config = dict(
    targets=['emblem'],
    num_classes=8,
    am_softmax_scale=16,
    init='small_normal',
    residual_init='none',
    steps=22200,
    epochs=58.3,
)
Rows from block 14 of a small image embedding model, named by matrix and row number. Rows with one number belong to one channel. Each number is 50 + 10 x the weight over its row's rms, rounded and kept within 0 to 99. All counts start at 0.
After each channel's rows are labels from the 100 images, of 14976, where the channel reaches its highest value: "top examples" is what is common among them. Only what is clearly more common there than usual is listed. The data: made-up waving flags. In brackets: how many of the 100.
# convs0: first 3x3 conv (model.blocks.14.convs.0.weight, 256x256x3x3, each kernel summed), inputs 0-127
# convs1: second 3x3 conv (model.blocks.14.convs.1.weight, 256x256x3x3, transposed, each kernel summed), outputs 0-127

convs0.13:39 48 64 43 42 38 51 54 61 57 44 34 70 62 40 56 50 45 47 44 59 42 35 55 44 41 48 44 51 50 46 43 46 45 46 59 52 57 69 34 58 39 44 44 44 38 49 46 37 59 23 37 50 41 48 35 46 57 49 46 27 42 47 44 23 40 49 39 51 42 42 43 55 42 52 50 49 34 48 51 57 32 52 39 37 30 35 25 43 49 25 53 41 40 41 49 41 60 39 41 67 35 27 50 43 37 37 40 38 35 47 44 65 40 50 46 40 62 51 55 44 59 40 34 46 40 66 39
convs1.13:40 46 35 32 57 34 50 46 49 61 43 43 52 36 39 54 49 54 38 42 42 53 47 43 39 41 38 49 39 34 48 25 38 36 51 29 44 38 51 46 43 36 45 47 38 60 57 44 51 52 44 38 40 48 44 51 55 36 42 55 50 40 45 42 52 39 42 36 40 47 59 41 33 40 46 49 52 48 55 34 50 54 44 32 50 34 52 64 40 29 40 35 26 45 41 31 55 69 50 45 49 39 44 44 41 45 40 40 52 51 53 48 27 42 49 53 48 35 43 48 45 55 37 41 43 45 49 57
top examples: crescent (93)

convs0.221:50 43 34 29 37 40 45 42 36 45 44 36 46 43 41 34 52 46 36 37 39 37 35 46 44 38 38 54 49 47 46 38 55 34 48 49 46 35 34 48 43 37 40 45 44 28 52 40 37 39 47 51 40 42 46 44 47 22 46 48 52 39 44 35 33 53 41 37 59 49 52 34 44 45 46 42 34 45 48 40 38 48 38 52 35 40 41 50 48 43 50 27 49 38 37 38 56 34 35 49 47 34 33 55 38 37 50 43 48 45 37 59 40 40 43 51 39 32 44 33 48 40 42 47 46 23 51 34
convs1.221:47 56 55 52 56 23 49 36 62 52 37 48 54 56 54 48 47 45 56 43 42 30 49 48 40 42 47 47 48 56 58 59 47 47 57 49 48 48 40 51 62 44 35 46 51 60 52 50 47 61 46 52 41 42 35 56 54 50 44 58 59 48 78 57 52 46 44 69 41 42 43 64 45 51 46 28 42 58 53 42 28 54 49 34 49 55 49 37 48 55 33 34 59 58 52 42 48 79 47 42 36 26 41 38 50 58 44 51 52 58 46 45 55 48 49 43 56 68 51 50 33 44 33 36 53 46 46 51
top examples: rhombus (46); star (39)

convs0.154:39 47 40 38 45 52 58 43 53 31 56 68 40 54 66 40 51 55 45 54 49 42 54 42 39 43 53 50 49 59 54 38 52 52 57 50 30 48 44 47 50 49 54 33 43 58 46 50 39 38 45 52 42 57 58 41 60 49 51 54 50 37 50 40 58 49 43 39 35 19 51 44 37 48 48 57 57 36 43 48 65 43 41 38 32 50 67 36 69 48 54 52 40 54 42 39 32 37 50 51 56 46 37 54 49 46 52 50 33 55 52 48 48 35 46 41 31 37 55 62 60 40 48 52 45 50 49 46
convs1.154:43 38 52 51 45 62 35 47 43 45 39 47 43 44 41 47 44 43 42 49 44 40 52 46 51 46 52 40 44 42 47 39 59 40 44 32 36 35 39 40 42 55 83 37 50 59 34 40 42 52 46 38 56 42 49 43 53 49 44 49 47 57 62 50 64 49 58 42 42 39 36 40 51 38 42 42 44 34 32 39 48 44 54 44 46 47 59 25 57 45 35 48 50 57 67 49 47 46 50 49 36 61 40 42 44 36 38 71 40 44 57 39 42 36 42 38 53 40 41 50 57 64 59 56 41 52 44 49
top examples: rhombus (100)

convs0.169:48 47 37 38 31 56 37 41 42 35 60 47 38 50 41 44 50 51 45 57 33 54 47 43 50 42 46 30 40 45 44 42 52 33 37 43 36 53 55 33 42 36 42 61 53 44 46 48 33 29 38 34 47 50 50 32 45 47 39 40 31 39 56 38 53 38 52 37 40 42 44 56 46 47 49 45 48 39 58 48 40 40 53 48 40 43 59 47 52 41 58 59 44 58 51 58 32 24 53 34 45 30 43 42 49 37 37 55 34 38 37 51 53 46 58 45 52 34 48 31 49 33 44 46 59 42 45 37
convs1.169:57 43 46 73 56 72 65 57 58 50 55 61 50 57 46 44 49 40 64 52 44 38 49 41 63 46 36 47 49 59 49 61 50 47 51 38 53 70 53 69 49 44 58 68 34 56 58 54 61 57 47 51 50 67 41 66 58 54 54 65 53 50 56 61 65 48 74 55 55 51 49 60 38 60 42 64 53 58 54 67 50 58 59 48 56 41 68 66 59 38 49 45 51 68 65 50 43 53 63 56 40 44 54 54 55 68 57 65 60 59 46 54 31 70 66 57 65 58 51 47 48 65 56 35 40 40 47 55
top examples: gear (63); rhombus (37)

convs0.99:47 43 48 46 39 56 37 43 49 48 42 31 45 43 42 48 48 46 47 39 55 40 55 49 58 50 41 35 44 48 44 61 47 48 31 35 45 42 40 47 48 47 34 41 57 35 52 47 40 45 73 70 59 40 48 42 41 39 42 44 36 46 43 28 52 47 65 46 43 39 45 44 44 41 54 37 49 55 40 43 45 44 40 22 46 52 25 47 42 45 39 44 67 39 49 50 50 40 42 48 36 40 39 46 45 39 58 78 40 42 45 46 38 44 46 44 62 50 48 29 39 61 31 43 44 44 45 51
convs1.99:43 39 62 45 49 22 52 26 41 42 46 41 44 41 46 55 46 53 54 43 43 54 40 53 34 63 44 49 40 29 46 43 45 45 52 46 50 40 46 38 63 38 39 39 45 50 48 37 43 42 30 51 37 50 47 53 45 38 47 44 39 49 66 45 49 44 20 46 46 45 46 38 45 43 44 48 41 54 35 52 33 38 44 53 52 51 48 36 34 50 47 60 34 43 45 44 70 43 51 53 60 51 44 44 50 31 39 31 50 44 26 46 54 44 41 46 34 40 37 50 49 21 43 42 35 45 53 50
top examples: ring (100)

convs0.32:46 39 57 56 59 57 40 20 56 57 49 47 52 33 34 57 51 59 58 35 29 41 50 49 54 27 28 40 49 48 38 58 41 44 52 34 50 45 33 52 52 43 43 49 43 42 54 53 49 56 59 56 55 59 50 59 52 34 49 55 58 54 47 45 56 42 58 57 45 42 38 46 51 52 49 58 47 48 35 57 22 54 38 45 58 49 46 47 37 59 42 22 45 43 54 41 58 57 44 46 34 52 45 45 54 51 45 61 57 53 50 46 43 53 47 44 59 60 47 14 47 55 50 56 41 42 29 53
convs1.32:55 69 35 58 26 38 35 56 32 38 36 47 34 49 56 38 43 38 35 44 56 37 37 52 32 44 49 53 44 42 57 46 51 46 38 60 55 37 41 41 47 57 51 40 55 46 43 40 45 34 39 40 52 39 47 46 35 33 49 46 39 56 33 27 48 52 35 45 54 52 58 30 45 40 43 45 37 55 42 46 60 30 49 42 51 46 42 48 45 52 43 56 44 49 42 41 52 22 37 53 62 52 52 47 48 44 51 30 33 29 41 43 49 37 36 59 29 45 35 61 46 33 53 63 45 35 55 50
top examples: star (56); gear (42)

convs0.248:53 42 41 43 53 59 49 49 45 41 46 58 44 46 41 46 52 45 48 48 47 54 41 46 57 54 38 38 42 50 51 58 46 56 39 33 27 48 46 56 45 25 50 45 42 42 52 42 39 33 46 74 58 53 55 57 38 32 56 58 45 37 39 38 56 31 66 37 36 41 39 40 41 56 49 50 43 37 36 43 49 57 43 30 39 24 54 48 44 42 54 51 49 46 53 44 35 41 45 47 44 47 39 39 51 43 51 70 48 51 15 53 42 39 41 35 55 45 58 46 56 54 56 37 43 26 46 45
convs1.248:41 37 50 71 43 64 52 54 43 51 50 50 46 45 49 61 52 50 60 52 61 42 56 60 44 43 73 53 47 41 46 39 61 45 40 38 57 37 37 49 54 62 85 52 76 51 49 44 45 46 49 49 56 74 63 40 47 33 56 54 44 85 39 34 57 46 40 45 60 56 51 36 63 61 46 57 40 62 26 73 49 51 51 36 50 50 36 39 44 56 52 45 41 45 62 43 68 35 47 60 61 81 55 53 55 48 53 76 39 41 44 47 51 68 53 63 50 43 37 52 62 49 62 68 41 52 52 58
top examples: rhombus (100)

convs0.76:51 47 47 50 53 68 58 51 39 36 31 42 40 50 49 33 57 56 51 46 35 43 44 44 49 48 56 39 49 40 44 59 48 43 42 47 52 51 55 45 37 46 34 41 47 41 44 36 34 37 29 39 47 55 44 58 30 32 60 47 50 41 33 40 47 51 60 37 52 49 43 42 48 44 55 51 36 39 45 63 48 56 50 39 40 49 38 56 52 34 33 42 35 44 55 44 43 47 38 51 57 51 37 51 50 37 42 55 55 53 57 44 44 32 34 51 50 50 53 56 46 61 48 47 36 35 54 36
convs1.76:39 29 54 41 71 47 55 38 50 50 55 58 59 45 38 46 44 55 53 50 37 64 53 35 44 47 34 47 58 49 48 29 53 42 63 38 32 54 55 59 31 44 59 51 47 52 38 47 51 51 38 42 46 53 37 76 46 45 50 66 60 44 53 54 66 43 48 37 44 42 33 47 44 58 45 46 49 46 43 50 39 64 49 69 54 43 68 72 61 35 35 37 41 50 61 50 35 62 53 41 39 37 46 50 50 55 43 45 77 63 55 47 31 53 64 32 44 49 52 51 53 64 48 32 44 54 51 39
top examples: rhombus (100)

convs0.114:46 48 48 51 43 63 47 26 44 52 46 53 50 46 40 54 55 49 58 36 48 53 43 53 56 38 21 39 56 45 41 59 41 44 46 31 50 50 30 51 47 26 47 49 32 33 50 43 35 47 35 52 53 59 51 49 36 27 49 39 39 40 50 24 43 49 62 39 39 52 38 41 47 46 50 60 33 45 42 56 30 52 33 30 40 45 53 46 34 43 49 21 47 41 47 46 50 47 35 52 38 43 36 52 57 36 49 56 39 47 54 49 52 54 54 49 57 52 42 32 44 58 48 39 47 29 44 34
convs1.114:57 75 39 49 38 72 57 67 51 53 39 54 46 48 55 42 49 51 60 53 70 42 48 41 55 49 59 53 42 18 36 44 59 43 38 63 50 44 58 43 50 53 69 57 62 52 78 35 53 48 52 42 62 72 49 36 51 23 37 57 52 79 29 35 56 49 53 44 45 43 56 38 46 54 44 58 37 58 48 61 70 47 55 36 49 51 41 65 58 36 38 52 45 55 51 46 61 62 47 64 48 61 50 44 51 54 56 52 39 49 48 44 32 62 35 62 52 42 40 53 47 59 57 49 27 29 54 54
top examples: gear (100)

convs0.93:46 48 56 53 54 53 43 21 57 60 46 42 52 38 34 59 53 57 56 28 40 42 47 50 51 34 23 36 47 50 48 56 42 43 46 33 53 41 32 52 51 35 41 47 48 39 52 53 49 59 53 62 60 57 49 56 53 31 46 46 56 52 47 40 55 44 57 53 45 50 41 42 47 48 51 54 42 53 41 54 23 55 28 35 53 49 40 53 34 51 52 15 53 43 51 46 55 60 37 44 36 49 42 49 55 46 50 62 52 54 48 49 51 52 46 49 55 59 41 15 46 53 44 43 48 32 40 51
convs1.93:50 70 46 51 35 32 42 51 35 41 39 42 38 44 57 38 45 43 33 46 57 35 43 52 31 45 56 46 44 43 59 49 46 46 43 58 45 35 38 39 54 55 42 36 55 45 43 44 47 37 41 48 50 40 49 46 35 39 51 43 40 60 34 35 45 52 28 45 53 42 47 37 45 39 42 39 42 54 47 44 56 27 46 49 51 49 37 45 43 49 43 62 42 48 42 40 61 34 41 52 67 54 51 43 49 38 49 22 37 28 37 50 51 36 34 51 32 42 37 57 47 29 50 56 40 41 52 51
top examples: crescent (54)

convs0.104:46 38 46 34 42 41 37 39 47 56 46 39 45 48 31 46 53 48 37 37 43 49 52 44 45 38 23 35 40 41 42 33 38 30 38 28 43 42 47 39 46 54 37 51 25 38 48 48 52 53 52 37 45 43 44 25 51 51 38 43 40 55 41 43 58 48 40 54 36 37 42 48 40 39 45 48 44 41 53 40 22 36 40 52 51 63 42 51 31 46 46 57 51 52 60 43 45 52 53 36 32 40 47 47 38 44 43 39 33 38 57 49 46 43 39 41 42 34 45 27 44 40 35 30 50 51 42 57
convs1.104:48 64 43 58 51 48 44 49 48 40 45 49 46 51 54 54 56 49 43 55 75 54 40 47 39 51 65 42 53 52 46 57 54 53 59 60 42 72 52 55 49 36 42 65 69 70 43 52 62 45 38 52 60 55 62 52 55 59 50 40 68 77 57 57 68 47 42 74 50 48 42 91 51 54 64 41 50 47 89 44 41 54 49 42 49 54 45 51 44 56 38 54 55 99 61 55 42 62 62 53 48 59 49 49 52 50 48 36 55 61 47 48 56 62 66 50 45 50 60 46 48 49 53 50 58 59 50 50
top examples: flower (100)

convs0.89:54 62 40 57 49 68 35 50 35 49 42 46 44 50 51 51 47 49 65 58 45 44 41 50 56 49 53 54 46 50 43 51 49 44 31 47 74 81 52 39 48 43 37 74 44 46 51 39 57 45 51 59 42 69 48 44 26 30 56 48 37 48 32 35 40 47 48 46 56 61 58 44 52 57 54 69 41 64 58 52 46 38 57 40 49 43 31 58 49 33 47 45 57 52 44 40 45 38 42 55 46 47 48 51 69 58 70 49 49 38 48 54 47 60 43 71 59 41 38 48 43 33 48 41 51 42 50 48
convs1.89:49 50 45 45 54 59 82 50 45 61 49 47 55 49 53 53 55 53 71 47 56 58 45 57 66 38 45 59 48 47 39 44 52 41 47 48 72 59 49 47 39 50 55 58 52 48 61 49 56 51 43 45 53 76 53 54 44 42 46 55 44 51 41 38 48 50 48 46 70 70 68 42 42 59 44 63 43 67 57 73 58 58 48 48 51 45 55 65 42 53 80 36 40 42 40 39 62 45 48 58 64 47 41 59 51 54 63 54 57 52 39 60 56 76 42 76 51 48 47 55 47 57 50 49 45 47 54 42
top examples: gear (100)

convs0.196:45 52 52 56 38 49 38 44 58 57 34 38 56 53 51 54 49 56 49 53 46 60 25 45 46 49 48 53 42 55 60 44 54 42 33 47 56 46 46 40 63 45 54 47 47 44 48 54 37 49 18 29 42 43 51 33 35 45 46 37 24 39 21 36 45 45 50 38 55 50 55 45 51 34 49 50 53 47 51 50 48 31 48 31 37 38 34 53 50 45 53 44 48 46 56 45 49 49 39 53 61 34 49 53 43 27 44 40 34 36 43 53 49 33 24 54 53 52 39 45 56 46 60 41 51 52 47 38
convs1.196:55 42 56 51 56 43 46 55 62 84 53 57 67 44 42 51 53 52 59 44 54 63 58 56 51 48 57 48 55 52 39 47 49 43 55 56 65 54 60 55 52 51 62 42 52 59 41 50 61 69 62 52 59 48 46 61 50 57 49 58 56 51 43 59 57 50 57 45 68 64 47 59 46 44 43 59 48 49 80 49 57 64 49 56 50 56 58 46 47 41 81 51 41 70 57 59 50 58 59 42 54 56 48 57 49 43 46 57 58 52 52 60 44 45 56 70 56 57 57 52 56 77 62 50 56 54 52 51
top examples: crescent (97)

convs0.63:55 43 48 49 50 42 37 46 47 49 34 31 42 32 48 39 45 49 39 48 44 55 58 63 50 45 49 34 38 46 48 54 57 40 38 14 55 46 31 48 49 66 39 44 50 43 50 56 46 51 67 61 50 39 48 51 44 44 53 48 45 46 42 31 51 44 59 46 55 47 58 40 40 36 50 41 58 57 49 55 49 46 50 17 47 65 29 52 54 42 54 49 54 38 52 34 49 59 41 52 44 43 45 48 40 40 51 63 41 47 55 49 30 38 36 47 54 54 51 33 39 60 34 42 52 59 45 53
convs1.63:34 54 61 42 53 49 47 27 33 35 47 39 39 37 40 61 49 53 54 41 52 66 46 59 41 62 59 63 38 30 43 35 44 43 58 43 58 35 49 39 43 43 50 45 48 53 44 41 53 36 35 50 34 57 56 55 53 40 59 50 53 49 58 54 55 45 42 43 61 66 49 36 50 49 44 61 50 36 63 57 27 48 44 60 56 57 41 51 42 57 69 70 31 57 39 40 63 36 53 48 56 55 42 52 52 40 34 40 60 38 45 50 69 49 53 54 30 28 33 56 47 29 37 56 32 52 50 56
top examples: circle (69); ring (28)

convs0.223:48 42 46 38 49 45 50 50 45 51 36 43 53 48 38 45 49 46 41 49 51 44 48 45 45 49 44 45 52 50 51 50 43 49 47 49 37 39 51 43 47 43 46 33 48 25 49 49 36 45 48 39 40 43 57 50 38 52 51 45 42 33 26 51 24 46 50 32 43 38 42 42 54 45 48 39 51 35 33 40 42 38 51 43 34 59 39 24 41 43 35 52 45 34 34 46 39 39 30 36 47 47 37 38 41 37 44 46 51 38 65 47 55 26 28 42 44 45 49 46 49 49 53 37 44 41 48 39
convs1.223:55 59 33 45 48 36 62 58 40 68 48 49 56 38 43 49 46 50 59 49 58 62 56 56 35 39 41 53 40 42 70 42 51 36 78 43 55 28 40 41 44 41 55 54 53 57 50 51 48 49 61 53 61 52 42 77 50 44 62 61 58 68 36 63 54 43 35 51 64 50 58 35 46 50 34 63 55 48 45 59 69 41 48 35 50 45 39 44 45 46 37 45 39 51 46 22 34 39 52 42 67 54 42 53 51 58 49 47 57 37 48 51 52 50 44 64 50 43 43 58 44 47 38 53 40 39 52 53
top examples: crescent (88)

convs0.39:42 40 46 51 51 39 47 61 51 42 59 62 47 49 59 50 48 46 33 50 54 49 48 39 57 50 48 47 50 50 39 55 55 31 64 55 38 47 46 65 46 63 54 35 56 55 51 49 54 37 75 67 63 41 51 58 61 27 46 46 62 52 62 44 44 61 60 55 39 34 51 50 48 34 50 42 52 35 42 32 47 62 40 67 58 61 78 38 59 61 39 61 59 45 43 45 45 35 54 52 38 54 60 54 37 32 59 63 63 59 51 50 44 32 57 43 51 51 62 67 57 55 55 55 33 42 54 51
convs1.39:44 48 50 33 38 46 41 40 44 44 34 38 34 43 41 40 46 44 39 44 48 41 47 46 42 48 51 50 46 40 41 37 47 42 55 37 39 41 46 36 41 44 45 51 53 62 49 44 40 42 43 41 47 47 47 43 51 41 45 41 55 49 78 52 51 45 42 47 40 37 40 46 45 41 42 41 44 40 39 34 39 48 47 52 45 50 51 23 41 46 38 54 52 52 49 49 46 55 51 36 44 54 23 39 45 49 39 43 37 48 48 37 51 50 39 45 49 44 43 49 42 52 39 36 39 50 45 46
top examples: ring (100)

convs0.150:56 60 41 40 46 48 44 54 33 46 36 33 41 54 56 34 52 47 47 38 34 66 42 53 45 54 45 55 43 51 62 47 57 46 53 40 57 59 45 37 41 41 40 56 43 35 50 50 50 47 35 46 45 45 53 50 41 58 59 47 41 33 43 54 40 46 50 34 69 60 63 47 34 48 45 48 43 52 63 40 54 40 41 27 35 25 32 67 50 33 52 41 54 55 44 38 54 51 37 51 60 43 31 59 54 37 41 43 51 33 33 60 55 44 51 59 47 44 43 28 35 40 42 56 61 36 42 34
convs1.150:50 42 43 57 56 65 55 58 49 60 65 60 54 55 51 53 49 42 72 46 58 48 63 47 51 54 45 51 49 46 52 45 43 41 60 60 73 67 49 59 42 54 49 56 43 62 46 44 66 55 62 54 41 54 34 63 47 38 52 67 63 40 41 52 59 49 48 66 70 55 65 47 46 73 39 62 32 57 57 65 51 59 50 67 56 61 52 70 55 57 76 37 52 40 47 46 44 55 46 50 54 23 49 53 51 73 49 43 66 56 49 56 52 62 78 68 42 56 53 47 46 52 38 59 49 35 53 44
top examples: crescent (99)

convs0.198:47 46 61 55 46 44 53 52 69 57 62 57 58 51 58 62 47 51 45 46 50 40 61 44 54 50 54 47 52 51 46 59 62 42 70 46 43 40 41 53 62 63 50 39 61 66 49 49 50 59 62 58 54 46 50 54 86 31 57 51 60 48 76 42 38 63 61 47 53 39 49 41 49 47 48 44 56 46 32 41 55 50 44 49 48 55 63 38 66 60 39 63 63 32 42 44 43 57 46 55 56 51 44 50 48 41 62 62 56 54 58 54 53 43 69 43 58 59 58 52 44 64 48 70 42 46 53 48
convs1.198:45 54 48 47 39 50 42 40 38 49 33 34 34 52 44 49 49 51 33 40 45 49 42 50 35 54 57 48 48 55 55 31 42 41 58 33 46 49 45 32 39 49 44 45 54 62 46 53 37 40 42 39 48 46 54 53 49 56 58 50 49 51 67 54 49 45 40 49 46 42 42 53 45 39 52 45 57 45 45 32 30 40 46 40 44 48 50 35 46 54 42 50 47 51 41 46 49 51 54 43 42 54 34 50 42 44 37 38 47 45 48 39 54 41 46 49 41 39 50 46 43 41 30 46 51 59 42 51
top examples: ring (100)

convs0.168:49 63 44 56 44 46 43 50 35 40 39 26 41 49 53 28 46 49 48 48 50 56 54 51 41 52 50 52 35 55 54 50 55 47 46 38 54 60 31 34 45 59 51 50 41 45 50 51 45 46 46 32 48 44 51 44 35 56 42 29 38 54 37 35 49 45 51 60 44 57 45 55 42 38 46 51 48 44 56 39 55 27 50 17 50 42 25 39 51 32 51 51 48 60 53 32 37 57 61 40 51 44 51 58 48 34 50 51 44 32 52 57 54 44 47 60 41 50 42 33 48 45 49 73 50 54 37 49
convs1.168:57 64 46 51 41 46 52 60 50 76 54 50 56 42 49 43 49 46 57 55 53 55 53 63 52 54 54 62 45 36 60 48 51 38 50 47 76 41 54 52 47 58 58 40 52 52 53 41 62 54 60 52 51 48 45 47 45 44 43 52 34 54 42 47 49 55 47 42 71 75 59 43 49 44 37 56 44 52 60 57 63 55 53 49 52 57 47 46 46 41 99 52 48 46 47 50 57 57 47 65 54 51 49 59 53 46 46 44 54 46 48 66 42 45 41 79 48 51 50 47 54 61 56 54 46 39 52 63
top examples: crescent (100)

convs0.79:51 44 40 45 42 55 42 41 32 39 50 45 52 56 43 51 51 36 55 58 57 42 51 48 44 41 51 39 50 41 48 30 43 53 40 58 56 77 59 30 41 55 40 60 43 44 49 53 42 28 57 35 40 62 46 45 32 48 65 53 30 61 49 41 48 40 34 62 46 42 30 67 53 54 67 65 51 40 63 54 36 40 58 40 65 43 46 45 46 44 40 54 47 52 47 53 39 29 68 46 44 47 48 45 68 54 59 29 38 33 58 46 56 55 57 58 43 41 40 42 36 27 42 51 47 57 49 47
convs1.79:41 47 45 41 61 50 63 46 48 55 48 44 47 38 44 51 47 50 59 42 44 53 47 42 60 34 42 59 39 28 47 40 45 44 49 39 61 43 56 46 46 39 42 76 41 55 74 40 46 50 45 44 41 75 36 47 48 29 35 45 42 44 49 52 53 43 38 38 55 54 56 33 33 54 36 70 42 54 52 55 56 46 48 48 52 43 55 69 44 36 59 37 29 47 41 30 60 53 46 60 62 43 38 52 47 68 61 46 53 45 46 52 35 80 41 68 51 46 40 51 46 46 41 42 36 41 53 57
top examples: gear (95)

convs0.127:50 47 39 41 54 49 44 40 34 35 40 33 38 36 34 27 47 38 45 65 50 46 61 52 41 47 54 40 38 48 47 47 44 37 38 23 51 57 48 43 41 60 41 45 30 33 49 51 38 33 68 67 48 54 47 46 33 47 54 52 42 43 28 46 44 56 47 43 51 47 51 49 47 46 49 50 59 45 61 55 36 43 68 36 45 67 34 44 45 42 42 61 49 53 48 33 45 44 50 38 48 44 42 53 54 44 48 59 43 43 58 48 30 35 27 49 40 44 56 28 37 42 38 47 43 63 40 47
convs1.127:53 50 51 62 44 32 40 56 47 56 44 46 46 38 37 61 44 43 59 38 24 40 49 55 46 51 55 53 32 48 41 47 44 44 57 22 56 55 29 50 50 42 63 61 37 55 40 44 59 52 32 43 32 54 54 68 50 58 48 53 49 48 40 46 60 42 44 45 52 57 48 42 43 41 37 44 55 47 62 64 52 52 50 40 58 48 56 44 42 50 62 54 32 56 51 40 43 43 57 54 52 49 40 43 48 43 32 47 55 47 35 49 47 50 50 60 41 54 30 54 42 50 48 54 33 38 52 66
top examples: circle (63); rhombus (37)

convs0.120:38 48 40 29 46 53 47 25 42 43 47 47 47 54 46 37 54 48 42 47 50 71 58 51 36 44 37 30 47 50 43 42 36 41 41 54 29 53 56 53 47 31 56 39 36 30 50 63 39 39 57 46 48 47 58 52 47 60 48 34 52 43 40 35 43 49 47 43 37 44 39 56 41 41 47 48 60 43 61 31 37 55 37 40 43 52 50 44 33 43 58 54 50 52 38 63 34 38 49 36 34 43 43 54 50 34 46 44 48 55 44 54 47 31 43 37 35 46 43 26 53 40 43 43 59 66 39 43
convs1.120:65 31 48 44 48 55 45 42 42 35 42 47 39 41 44 35 45 42 50 53 53 20 46 38 54 48 43 46 45 49 48 53 59 45 55 39 44 38 37 40 52 60 72 41 42 50 42 40 46 40 41 47 55 50 40 46 41 35 39 52 34 52 56 46 55 53 55 39 51 39 44 38 36 46 32 41 40 43 40 48 50 37 61 46 50 50 51 27 55 32 38 49 45 55 58 44 54 33 49 48 50 48 53 40 48 41 42 73 48 36 37 45 39 46 37 42 63 35 49 57 55 49 57 38 32 38 51 49
top examples: rhombus (100)

convs0.174:48 44 38 34 39 46 37 37 39 51 48 42 43 45 29 39 55 44 37 37 40 48 50 42 42 36 23 33 39 43 47 35 38 29 37 36 45 43 43 38 43 52 41 54 27 38 47 46 51 46 47 32 41 45 43 23 46 44 42 44 31 49 39 41 59 48 38 48 40 43 38 44 41 43 46 52 44 38 50 40 23 36 41 58 46 60 44 51 29 49 48 53 49 55 61 42 45 46 48 36 40 38 47 49 40 48 45 36 31 35 56 55 44 44 38 45 40 31 42 32 47 38 39 34 51 46 46 55
convs1.174:49 64 48 63 54 55 52 51 60 51 52 50 57 52 57 58 57 53 57 57 74 58 42 49 54 56 59 35 60 59 51 63 57 59 59 56 51 72 57 66 59 37 41 64 69 64 48 61 61 60 41 56 66 57 62 56 56 63 48 49 61 73 65 54 69 51 54 73 54 49 48 89 51 62 60 48 59 57 83 56 45 60 54 28 50 54 51 58 52 54 48 51 57 89 62 59 42 61 60 59 49 57 50 49 56 53 55 55 58 64 46 56 54 66 72 48 59 58 65 45 51 51 51 53 65 63 49 44
top examples: flower (100)

convs0.83:44 43 45 41 55 48 36 18 44 38 48 50 51 50 47 35 48 43 52 46 40 62 55 51 28 37 39 29 43 51 37 34 43 43 57 41 27 46 47 45 46 48 61 42 27 40 48 54 35 46 60 50 51 58 50 47 46 48 41 39 48 49 33 31 53 52 47 47 32 36 39 58 34 50 43 56 56 39 48 42 37 55 40 33 42 57 48 42 42 41 55 52 46 53 49 53 32 58 54 47 32 48 56 48 60 30 36 50 51 56 53 52 40 44 34 31 32 47 49 38 62 40 58 59 53 58 39 46
convs1.83:63 46 40 56 39 55 42 54 40 41 38 49 37 42 47 41 45 37 36 57 47 28 42 46 63 51 42 54 44 46 48 50 60 49 40 48 46 26 45 45 46 69 77 31 47 45 41 42 48 34 45 43 50 40 47 48 33 37 43 45 29 50 38 49 59 50 66 44 54 47 60 36 43 32 35 40 43 53 40 45 52 37 71 44 50 44 51 40 55 50 50 47 46 57 65 51 49 22 44 50 52 48 53 41 46 34 48 80 37 35 40 42 49 33 27 49 64 42 39 54 53 55 64 56 38 38 50 55
top examples: rhombus (100); corner square (26)

convs0.211:52 51 39 38 37 38 48 55 40 47 33 31 39 57 52 35 49 49 42 51 27 56 26 48 37 50 54 55 40 43 59 38 53 32 47 39 58 44 48 43 43 33 36 52 48 37 47 50 39 46 22 29 41 40 47 41 40 51 52 41 37 46 44 42 50 54 37 44 60 57 56 48 36 33 46 48 52 55 58 46 43 35 54 21 45 38 31 63 52 37 56 45 50 52 45 47 58 42 50 55 58 33 31 52 46 24 45 38 43 33 38 51 43 36 45 56 42 38 40 33 38 33 40 42 54 40 41 38
convs1.211:55 40 45 69 49 65 44 66 50 51 57 68 51 60 50 63 58 45 57 57 41 60 57 53 58 67 45 41 54 42 35 49 48 45 48 57 68 76 57 60 44 52 71 49 51 61 41 46 65 53 48 49 45 49 42 52 50 42 59 56 55 45 59 52 56 54 66 71 58 63 57 62 59 52 55 65 45 46 69 56 47 55 54 63 53 51 67 59 58 75 67 49 57 56 52 55 40 58 61 59 40 38 58 60 51 49 46 52 56 56 56 55 56 48 82 66 47 62 54 47 57 68 58 79 64 41 52 59
top examples: crescent (47); offset cross (45)